{
  "model": "encoder-decoder audio transcriber",
  "dataset": "strings of digits, spoken by a formant synthesiser in many voices",
  "train_examples": 39062,
  "n_mels": 80,
  "hop_length": 160,
  "input": "log_mel",
  "spec_augment": false,
  "win_length": 400,
  "tokenizer": "word",
  "vocab_size": 14,
  "encoder_arch": "conformer",
  "encoder_norm": "layernorm",
  "encoder_activation": "star_relu",
  "encoder_mlp_ratio": 4,
  "encoder_head_dim": 32,
  "encoder_fused_qkv": false,
  "encoder_qk_norm": true,
  "encoder_inner_norm": false,
  "encoder_moe": "top_k",
  "encoder_num_experts": 8,
  "encoder_moe_every": 2,
  "encoder_expert_mlp_ratio": 0.5,
  "encoder_experts_per_token": 1,
  "encoder_shared_expert": false,
  "encoder_subsampling": 4,
  "encoder_layers": 8,
  "encoder_width": 256,
  "encoder_positions": "learned",
  "encoder_kernel_size": 15,
  "fusion": "cross_attention",
  "decoder_width": 384,
  "decoder_layers": 7,
  "decoder_norm": "rmsnorm",
  "decoder_norm_position": "pre",
  "decoder_activation": "gelu",
  "decoder_mlp_ratio": 2,
  "decoder_head_dim": 64,
  "decoder_fused_qkv": true,
  "decoder_bias": "none",
  "decoder_qk_norm": false,
  "decoder_layer_scale_init": 0.1,
  "decoder_parallel_block": false,
  "decoder_inner_norm": false,
  "decoder_positions": "learned",
  "decoder_cross_attention_every": 1,
  "decoder_tie_embeddings": false,
  "residual_init": "none",
  "optimizer": "adamw",
  "lr": 0.001,
  "beta1": 0.85,
  "beta2": 0.95,
  "eps": 1e-10,
  "steps": 11600,
  "batch_size": 64,
  "epochs": 19.0,
  "lr_schedule": "linear",
  "final_lr_fraction": 0.1,
  "warmup_steps": 230,
  "weight_decay": 0.3
}
Rows from block 2 of the audio encoder of a small encoder-decoder audio transcriber, named by matrix and row number. Rows with one number belong to one neuron. Each number is 128 + 32 x the weight over its row's rms, rounded and kept within 0 to 255. All counts start at 0.
After each neuron's rows are labels from the 100 clips, of 14976, where the neuron reaches its highest value: "peak on" is the class under the peak. Only what is clearly more common there than usual is listed. The data: strings of digits, spoken by a formant synthesiser in many voices.
# fc1: first MLP up (encoder.blocks.2.ff1.fc1.weight, 1024x256), inputs 86-171
# fc2: first MLP down (encoder.blocks.2.ff1.fc2.weight, 256x1024, transposed), outputs 86-171

fc1.685 [181 161 115 154  55 169 174 111 133 110  96 113  94  46 186 134 108 145 120 142 130 136  88 160 117 193 189 188 135 165 161 157 127 128 170 123 151 161  85  86 106 123  98 153  93 166 117  86 141 121 121 144 177 157 154 100 161 143  76 162 152 143  99 134 145 130 121 157 146 115 113 181 113 167 174  66 147 119 125 147 136 108 196 113 113  53]
fc2.685 [157 120 162 143 159  74 162 122  98 132 123 134 153 145 137 138 126 191 154  55  98 175 141 138  75  82 180 152 139 128 148 164 138 134 106 145 112 154 124  72  98 118  93 125  83 181  86  90 111 176  96  60 143  91 107 121 142 138 147  80  97 102  95 174 142 125 143 119 141  69 103 140 114 100 157 230 108 159 132  77  93 144  85 185 104 133]
peak on: /t/; /u/

fc1.634 [198 158 133 154 110 116 169 148 155  77  98 169 105  76 197 151 117 162 146 132 155 161  90 144 109 179 177 190 163 162 150 175 118 152 143 162 162 160  91 102 139 167 132 110  84 184 105 129 120 115 105  85 129 110 163  81 145 147 121 150 151  93  96 120 147 109 116 137 149 105 135 150 112 183 157  81 134  95 135 165 123 131 154 128 137  75]
fc2.634 [156 117 112 144 151  62 181 144 115 118 146 155  96 144 183  98 201 190 135  93 122 155 171  96  79 129 173 189 126 115 160 161 127 120 135 142 100 182  84  97 168 109 112  99  84 165 128  51 136 138 130  84 150 108 141 179 109 143 116  66 119  76 104 165 160 131  80 115 123 116  70 106 102 110 194 174 160 129 155  88 108 143 102 109 167 152]
peak on: /u/

fc1.705 [146 142 158 147 152 154  90 169 125 151 133 105 139 154 170 109 144  94  90 136  72  82 152 117 114 128  81 174 180 153 119  84 139  98 112 179 128  95 165 142 109 174 165 158 170  98 100 149 130 165 126 120 161 181 123  98  89 153 106 114  90 131 146 145 119 134 195  91 125  88 106 172 122  61  92 159 149 119 133 140 110  84 126 112  69 150]
fc2.705 [133 101 181 183  90 172 143 156 119 190 117  94 147  86 163  73 165  83 122 111 107 112 136 116  40 134 130 132 118 156  76  91  98 172 125 150 135 129 117 172  87 133 108 113 169 169 109 114 142 155 144 120 129 120 166 117  92 178  93 170 115 162 113 138 103 150 173  94  88  98 141 197 168 131 141  93  89 111 106 114 161  96 146 185  97 145]
peak on: /u/

fc1.457 [ 82 156 204 155 101 171 137 145  89 130  96  76 187 116  92 149 145 134 151  94  79 165 100 163 106 101 125  56 107 167 168 128 122 130 127 132 113 109 170  95  59  62 112 155 192 180 114 103 127 126 143 123 220 148 150 163 129 160 114 118 148 140 109 163 118 170 131  77  61 128 132 104 105  91 137 137 175 149  95 199 119 156 136  92  80 119]
fc2.457 [111 148 215 133  87 123 159 124 146 142 161 139 204 104  57 116 124 149 118 151 131  95 120 206 115 140 121 121 113  67 102  91 182 122 170 108 175 115 152 117 102 138 176 203 125 135 104 137  97 136 146 117 108 134 127  82 105 141 163 154 156 127  85 187 131 108 144 130 155  94 196 140  90 150  71 119  97  96 122 168 129 109  74 141 124 109]
peak on: /t/

fc1.238 [109 126 137 111 112 187 121 105 126 123 159 117 136 124 127 116 181 154 117 110 135 138 135 138 125 102 190 148 137 109 145 105 123  91 118 130 104 124 128 141 145  93  75 146 118 148 135 141 114  87 131 149 136 147  91 113 105 156 140  74 121  78  87 177 191 157 141  62 125 111 126 110  94 131 111 143 151 159 117 104 121 139 165 199 127 187]
fc2.238 [138  84 191 116 104 150 189 137 103 169 141 115 139 113 125  90  92 154 158 118  79  90 124 192  59 139 172 132  74 124 105 126 144 108 174 125 148 148 142 132  88 111 138 163 159 186 123 112 117 150 116 113 119 130  77 155 135 107 140 150 155 138  44 170 137 103 164  64 114  64 165 147 131  95  74 136 112 119 103 163 129  77 138 181 164 108]
peak on: /k/

fc1.318 [ 91 139 139 123 114 167 147 133  91 102  89  44 119 104 108 125 162 136 148 136 136 185  90 141 102  90 152  72 150 146 153 173 114 140 121 152 124 100  89  43 113 126 130 144 172 170 100 112 123 155 134 157 173 154 115 100 127 125 101  93 204 104 100 181 110 169 109  86  41 129 123 138  98 123  99 160 158 118  92 134  80 133 138 125 122 169]
fc2.318 [129 133 170 121 138 166 208 168 138 168 172 147 138 124  75 169  90 166 118 135  94  88  69 118  87 144 156  73  63  55 142 102  98 114 146  72 151  82 141 129  93 170 133 168  90  74  81  94 104 177 135 132 124 130 147 108  76  76 149 125 141 137 125 195 141 138 133  73 142 116 124 174 156 148  78 127 120  90 144 146 126 108  88 108 135 113]
peak on: /t/

fc1.86 [138 136  59 110 169 123 114 107 172 123 143 124  94 103  83 100 113 105 195 118 144 142 141 120  87 115 102 121 180 114 126 155  98 117 129 137  72 117 102 123 131  79  81 100  84 143 157 150 193  97 167 166 123 106  89 133 140  97 100  98 158 132 111 161 130 100  99 127  86 159 167 132 184 126 123 151 136 112  83 143  94 100 105 200 145 139]
fc2.86 [ 97  97 109 159 117 152 204 131 112 158 135  91 134 128  68 123 140 117 169  87 135 150 143 190 120 132  87 132 107 133 111 117 115 153 110 146 104 143 120  59  99  92  92  90 156 137 119  74 162 163 133 109 158 114 113  97 127 140 119 180 156 113 176 234 130  79 151 108 135 143 160 140 146 125 100 106  96 115 135 203 126 104 144 176 144 175]
peak on: /ɪ/

fc1.162 [ 80 122 151 137 192  90 111 105 138 177 154 112  78 109 129 141 136  91 174  72  86  80 128 116 100 157  99 160 141 150 140 187 131 132 146 144 129 152  99 166 119 124 138 105  82  65 123 133 167 110  98 124 138  98 135 140 150 104 137 152 155 139 134 140 136  79 144 160 147 136 167 112 158 158 171 159 129 113 135 169  74 113 115 188 143  76]
fc2.162 [121 136 111 152 140 130 168 135 106 171  99 101 155 110 152 142  93 116 136  88 119 129  43 164 142  88 109 168  84 142  88 197  98 135 103 130 161 116 171  98  57  94  93  91 106 172 136  64 146 153 114 111 128 116 157 152 193 143 158 147 213  89 139 222 106  90 168 133  81  95 131 118 153 129 136 130 119 122 124 133 165 138 156 145 134 134]
peak on: /ɪ/

fc1.285 [152 185  91 125 135 141 118  95 208  99 151  73  99  52  98 111 136 108 195 126  91 135 120 176 134 126  98  95 158 105 111 136 100 135 129  87 156  97  91 105 128  83  46 120 128 133 151 110 160 125 142 161 154 139  81 129 165 170  38  48 170 126 125 160  91 132  98 155  60 158 163 129 133 138 111 115  83 106  86 135 109  70  91 147 153  73]
fc2.285 [139 179 149 135  92 168 194 112 150 163 135 104 116 116  93 113 140 141 158 120  81 119 130 160  95 128  98 127  67 116  67 194 163 132 167 145 155  85 111 125 130  73 106 147 134 168  97 103 147  97 156 149 167 154 138 111  92 139 102 158 164 160 126 210 132  96 113  60 142 118 163 109 137 126  45  81  98  85 121 192 141  75 137 182 136 130]
peak on: /ɪ/

fc1.644 [ 91 147 169 141 102 174 138 107  83 108  75  77 135 131  96 153 128 148 153 118 144 164  95 158 105 111 131  79 153 136 162 139 114 139 115 184 140  72  82  84  93  68 145 138 172 164  74 113 139 160 118 120 186 145 114 107 111 105  80 152 163 112  78 171 107 151 156  83  66 157 154 140  95 123 106 126 155 129 116 149  56 195 161 116  73 131]
fc2.644 [145 159 206  75 112 137 182 166 131 162 132 162 156 106 108 141 128 175 103 157 113  94  70  71  99 177 169 109  98  73 155 133  92  75 137 103 164 104 136 106  75 168 130 155 104  87 102  84 109 174 131 127 112 161 145 125  96  84 102 120 186 131 147 194 152 131 102  79 122 109 126 209 158 147  84  87 128  78 124 179 123  81 112 117 128 106]
peak on: /t/

fc1.515 [147  96 161 161 117 161  92 198  95 128 145 119 168 122 130 174 118 114 119 131 156 189 127 125  57 121 178 114 135 164 139 135  93 126 132 158 137 192 171 123 100 122  95  98 190 140  94 168 122 161 103 101 119 166 177 106 117  77 136 113 140 104 121 104  91 176 169 140  39  90 165  82  87 116 115 143 156  85  97  95 126 131 139 124 121 140]
fc2.515 [148 159 166 149 110 162  82 116 134 173 113 172 139 158 164 158 136 163 137 109  99 137  87 101  49 118 162 111 181 114 160 146 175 161 136 164 110  98 110 168 103 125 113 152 139 112 119 186 130  78 146 106 128 166 118  84 149 116 138 152 141 149  94  73 135 103 139  84  93  93 155 100 127 136  82 162 158 135  83 136 123 158 156 177  67  75]
peak on: /t/

fc1.529 [118 126 123 179 114 155 121 140 107  97  79  66 114  94  97 140 116 149 112 124 117 209 125 134  95 101 161 122 118 159 123 137 108 101 169 175 102 115  82  28  90  99 123 151 170 188  97  90  89 137 159 114 142 131 136  95  99 104 117  99 171 125  84 191  97 170 108  94  41 118 139 150 103 105  79 147 139  97 120 157  94 153 153 129 101 164]
fc2.529 [125 136 160  86 136 153 180 169 124 182 164 157 104 104  89 150 120 156 121  81 122  88  71 143 103 136 153  91  64  51 125 124 113 112 137  81 164  74 176 123 110 127 109 167 102  69  58  85 135 204 124 113 134 169 140 109 108  80 125 115 192 144 121 187 114 118 127  80 152 139 134 164 132 166  72  94 144  88 127 154 149 117 105 127 147 118]
peak on: /t/

fc1.639 [146 134 112 146 139 104 100 109 141 157 151  57 116 104  96 123 119  96 229 154 117 167 166 126 120 102 102 119 160 147 161 171  36 112  83 103 118 166  75 172 124 110  54  91 107 134 147 144 143 125 110 127 107 114  95 101 152 111  97  97 140 102 144 143 150 117 123 129  75 175 175 131 171 135 182 103 116 145 115 142  77 102  97 181 128 116]
fc2.639 [144  86  80 162 165 125 178 146 151 133 125  89  81 100 121 134 124  92 165  96 130 165 136 172 110  72  87 147 118 110  85 194 140 166 142 127 145 107 142  80 105  70  86 169 100 183  69 100 192 116 143 113 176 103  98 125 119 134 153 153 193 143 140 174  88  83 177 107 141 112 162 104 189 140  94 134  55 123 168 174 136  79 148 155 133 131]
peak on: /ɪ/

fc1.190 [ 56 166 158 135 130 171 154 114  90 114 106  91 140 137 134 134 112 126 105  97 127 101  91 187  89  82 158 101 170 144 135 101 166 114 145 228 144  76 138  85 122  87 149 186 131 185  72 121  92 137 154 115 184 157 127 138 111 135 114 172 136 114  73 145 163 137 132 110 107  91 176 173  99 114 107 113 153 139 118 170  75 156 124 162  78 124]
fc2.190 [155 159 195 109  95 121 184 134 144 152 115 176 137 115 132  82 162 154 111 160  87  43  78  90 118 142 182 129  77 124 135 202  96  94 161  88 162 108 133 124 115 154 139 159  87  94 121 115  66 164 111 127 136 162 179 119  71 107  97 142 185  93 140 177 168  64 122  97 118  80 131 186 104 121 113  88  88  95 124 177 124  82 148 132 141 139]
peak on: /t/

fc1.387 [106 110  92  96 107 172 110 134 122 142 203 127 128 164  96 149 189 138 149  94 119 165 184  75  68  97 163 119 157 124 114 109 102 116  93  97 121 118 136 148 147  75  88 138 124 121 106 168 126 134  54 206 148 138 116 101 121 101 153  66 133 134  94 128 162 186 158  94 130 120  98  98 121 126 162 146 134 158 142  87 139  74 197 190 203 139]
fc2.387 [161 102 117  87 133 154 137 106 145 143 113 130 142 170 129 105 156 158 150  64 147 172 182 121  92 140 203 136 139  44 185  79 174 145 163 104  90 121 119 140 151 125  84 141 130 144 112 126 182 119 118 194 146 157  55  98 139 157 149  78  96  80  86 126 182 147 194 172 141 112 145 114  87 117  77 161 176 134  87 130 110 179 145 143 134 120]
peak on: /k/